{
  "model": "contrastive image-text model",
  "dataset": "drawn branching plants",
  "train_examples": 36250,
  "image_size": 32,
  "crop_scale_min": 1,
  "horizontal_flip": false,
  "color_jitter": 0.2,
  "tokenizer": "word",
  "vocab_size": 26,
  "loss": "softmax",
  "embed_dim": 384,
  "encoder_arch": "mobilenet_v1",
  "encoder_norm": "batchnorm",
  "encoder_activation": "prelu",
  "encoder_depths": [3, 3, 3],
  "encoder_kernel_size": 3,
  "encoder_stem": "deep",
  "encoder_widths": [64, 128, 256],
  "text_encoder_causal": true,
  "text_encoder_width": 384,
  "text_encoder_layers": 8,
  "text_encoder_norm": "layernorm",
  "text_encoder_norm_position": "pre",
  "text_encoder_activation": "relu",
  "text_encoder_mlp_ratio": 4,
  "text_encoder_head_dim": 64,
  "text_encoder_fused_qkv": false,
  "text_encoder_bias": "all",
  "text_encoder_qk_norm": true,
  "text_encoder_layer_scale_init": 1.0,
  "text_encoder_parallel_block": false,
  "text_encoder_inner_norm": false,
  "text_encoder_drop_path": 0.05,
  "text_encoder_positions": "rope",
  "init": "torch_default",
  "residual_init": "zero_last",
  "optimizer": "muon",
  "muon_scale": "spectral",
  "learning_rate": 0.017,
  "momentum": 0.98,
  "nesterov": true,
  "orthogonalizer": "polar_express",
  "adamw_lr_other_params": 0.00083,
  "max_grad_norm": 1.0,
  "max_steps": 18200,
  "batch_size": 256,
  "epochs": 128.5,
  "lr_schedule": "cosine",
  "final_lr_fraction": 0.01,
  "warmup_steps": 910,
  "weight_decay": 0.02,
  "adamw_weight_decay_other_params": 0
}
Rows from block 6 of the image encoder of a small contrastive image-text model, named by matrix and row number. Each number is 128 + 32 x the weight over its row's rms, rounded and kept within 0 to 255. All counts start at 0. Numbers have three digits each.
Before each channel's rows are labels from the 100 images, of 14848, where the channel reaches its highest value: "responds to" is what is common among them; "lies over" is the class under the peak. Only what is clearly more common there than usual is listed. The data: drawn branching plants. In brackets: how many of the 100.
# conv: pointwise conv (encoder.blocks.6.conv.weight, 256x128x1x1), inputs 0-127

responds to: leaning left (56)
lies over: ground (51)
conv.151:095104138096116177113206093079160090154162105150140158164139113138147110155089175040148082145173125166182147112092182150151152131102151112161140142121142127116149135103151085141098148172127087147117161129139081150088089108152091106138127193135147131097124090141163149151089162148089128148151154120131129170170130165094085132073157094170073118120073191161127185116119184148116099210144

responds to: wide (100); three-way forks (97)
lies over: ground (92)
conv.154:132147161182157098168073184123143051156202108112136099152103084114157089120085061099110155140119152130167099153093120108113163105124137090154124145102127094181177132074155169085132087138179164142181071123136145148216125088125113096131145140169152147136141083096107098120111119124162055181106178119120101140116073173081158156128159139124120124135140121173140161165085146140131094113086

responds to: autumn leaves (73)
lies over: ground (55)
conv.239:123130152140116140134109104144084162169130053149148146109098106069131152071179134098121179131097125140086155125145102123081135097126113120104111129198114147151109154123124168192120118159191133092081065128085084169140134156111124111095162136104109118155098179110150127113065146145116138120194147147113099126093149101126255100107113123155132182171138170165130148092142101116203141137114

responds to: spreading (95); autumn leaves (39)
lies over: ground (88)
conv.135:143121188140150054104185145080144120074118091152152139115124134169175182153138174142126101192110130055153175092110134073124105138129126096134164103087113135142151144092101122142078088099118135151097118126161183110169151111124186170141152034149058139145102159132060127093167130109152128067121112102100111144138142109097104118124112176163155141071166086137083111111146148128140134193141

responds to: spreading (71)
lies over: ground (62)
conv.63:149166104077112153091193123115164143149150136103091102132117187089071119199131156139179119118077125155130117131187154132163167185129166109104100115149136143099131180171169080161118126116123125144134154169091135104087131065068090089167100138156064086156154201087092085110097110144095119139139182108126132118103112138141117155110170128153111139026158086130131108108080120136110135088159

responds to: spreading (99); three-way forks (90)
lies over: ground (83)
conv.33:099154148121053076109127139101213122120110094113122124146145170145084109067149137082147098104201136076117160127183104093132164127119128109150163104059100106152126103155125110151152124151191111157125092125079143126124141123082126091110137067138126123109122157130185152100171208096119135093078112159098091116132090148131114131145207178179127172177130102143149164067073147115100157115120

responds to: wide (100); three-way forks (93)
lies over: ground (87)
conv.220:109140184145139102141113113094113190145150124101154090172067119133139119127077080131110140116046151090091115157123135101149146134072135126175127162098102116116119137129092147086141121097088098154102109114098091129108088092103125090130165139180177105104119189122113118172113061128107141130121150164192125159127125172133186178192153141077127101111155164073114111179102027102126057116136

responds to: leaning left (97); autumn leaves (41)
lies over: ground (80)
conv.248:071095119124137151135081161105111180132203089134137151107112135115091162152159080128138157111191113186174126094113100085105136140128176136133112078120139125103116115125127146146126183191075121167111135073133091105139132100135062154131153104090110152094173130163108145130087192174141146117040192121103094104215195120111086095114127134180113110135112113146153105103151075081153128134129

responds to: drooping (94); autumn leaves (57)
lies over: ground (65)
conv.24:132158129163157170135096160152139157066187124128136090102102140085082146130093173155085203108147094156121122111131110146115109092155121121154106133167093169137149118132082159094103097106060050153159127112135072096115115138152102152152118151170108108097146148159086165061119124063110144075111075100132102109093135131156127186163172062101135068138145176154115118152173124163087061151139

responds to: autumn leaves (51); leaning left (49)
lies over: ground (76)
conv.211:105162106096102102102102096145147093078147111092124115159113093121092110128137111188096160111150139118103113100085110177084142161165129117119131117175113176147098154133182104172092118125075126138094096107142149131156162143166141124099059150137108122131161108040100162094117158072089148048167099141084091155113091091118078148116021091152161118101077134136149176168128103092099132122180

responds to: three-way forks (93); autumn leaves (52); drooping (47)
lies over: ground (56)
conv.203:113096146149092078121161130142081116110074112103143169120104148085097144131097178133180134153156073148124096171077120116129051131067074109132135111072089143154083128169115204112098139123150164190134112134088121084111131150141128134140101131128041132106124118132125099100114139137200176114127164134144049143141194157164131152103114147091123128066150166153144174163101087068130129148161

responds to: drooping (91); autumn leaves (48)
lies over: ground (55)
conv.251:128150135058132048143113099107114140164154186133167115119135164088130140141193133137124167147206091116087095163105115130106114075153076123127104160054134190088097141123151080145112162053089106126126114137177080152129139159125148146137137108125109125144167142104192092093101127102119152083176105097131113113094168077114119141183141168078109113059134159143136144067117101118130084123076

responds to: drooping (99); two-way forks (73); autumn leaves (44)
lies over: ground (76)
conv.233:177102154103106151111098156096122130102143060132136126157157151140131156120120192202101152148164083140149101090124116142123125128187123171107092146112068182144106126124138065119118080069159118161113118063111152104104118088173126156164098156118101102143175138176145064158161185138092063129078075142118117160202147079117154083094113141146137120133124092134126097157176134123099071189131

responds to: leaning right (86)
lies over: ground (76)
conv.53:117156215186101138168145097165063156122114150140158114168118184137127115133065145105164091139162102170165114173147135124148130103142153151082119071137136119123144140113146129169121069071187136181188154130133116123151134171179096126083136161078080103098094138103135115191121129113145183069156129118076134111110161171073106156160191090103126130091162182076132116142125153146121166099134

responds to: autumn leaves (74); drooping (43); leaning left (43)
lies over: ground (81)
conv.47:127128124119165060106065132159170158118128153108101102152115101133105130128088078162116111128104142143096145122136113120114112090164115115126159117106154150095114122153164151157112126101098154124138070147204110189126124090158149135179189136123178090166131196096177151136151145061131180085116118167120105106154130096132120137148092134109255099056135133145165167154116117099218150154120

responds to: drooping (100); autumn leaves (45)
lies over: ground (81)
conv.65:140128127178129079123113113115111125089172087103114113113108158100145067120135168157109178138139139118151166195096142139129098126200124106165116122081127173115111164103083096172100093109133054121151115113136143147122143133127126155119164114151129141120173094102070069146083099098153110063077191112126080104168162096137159109166142138006104132064122125127146108144173122139111060161160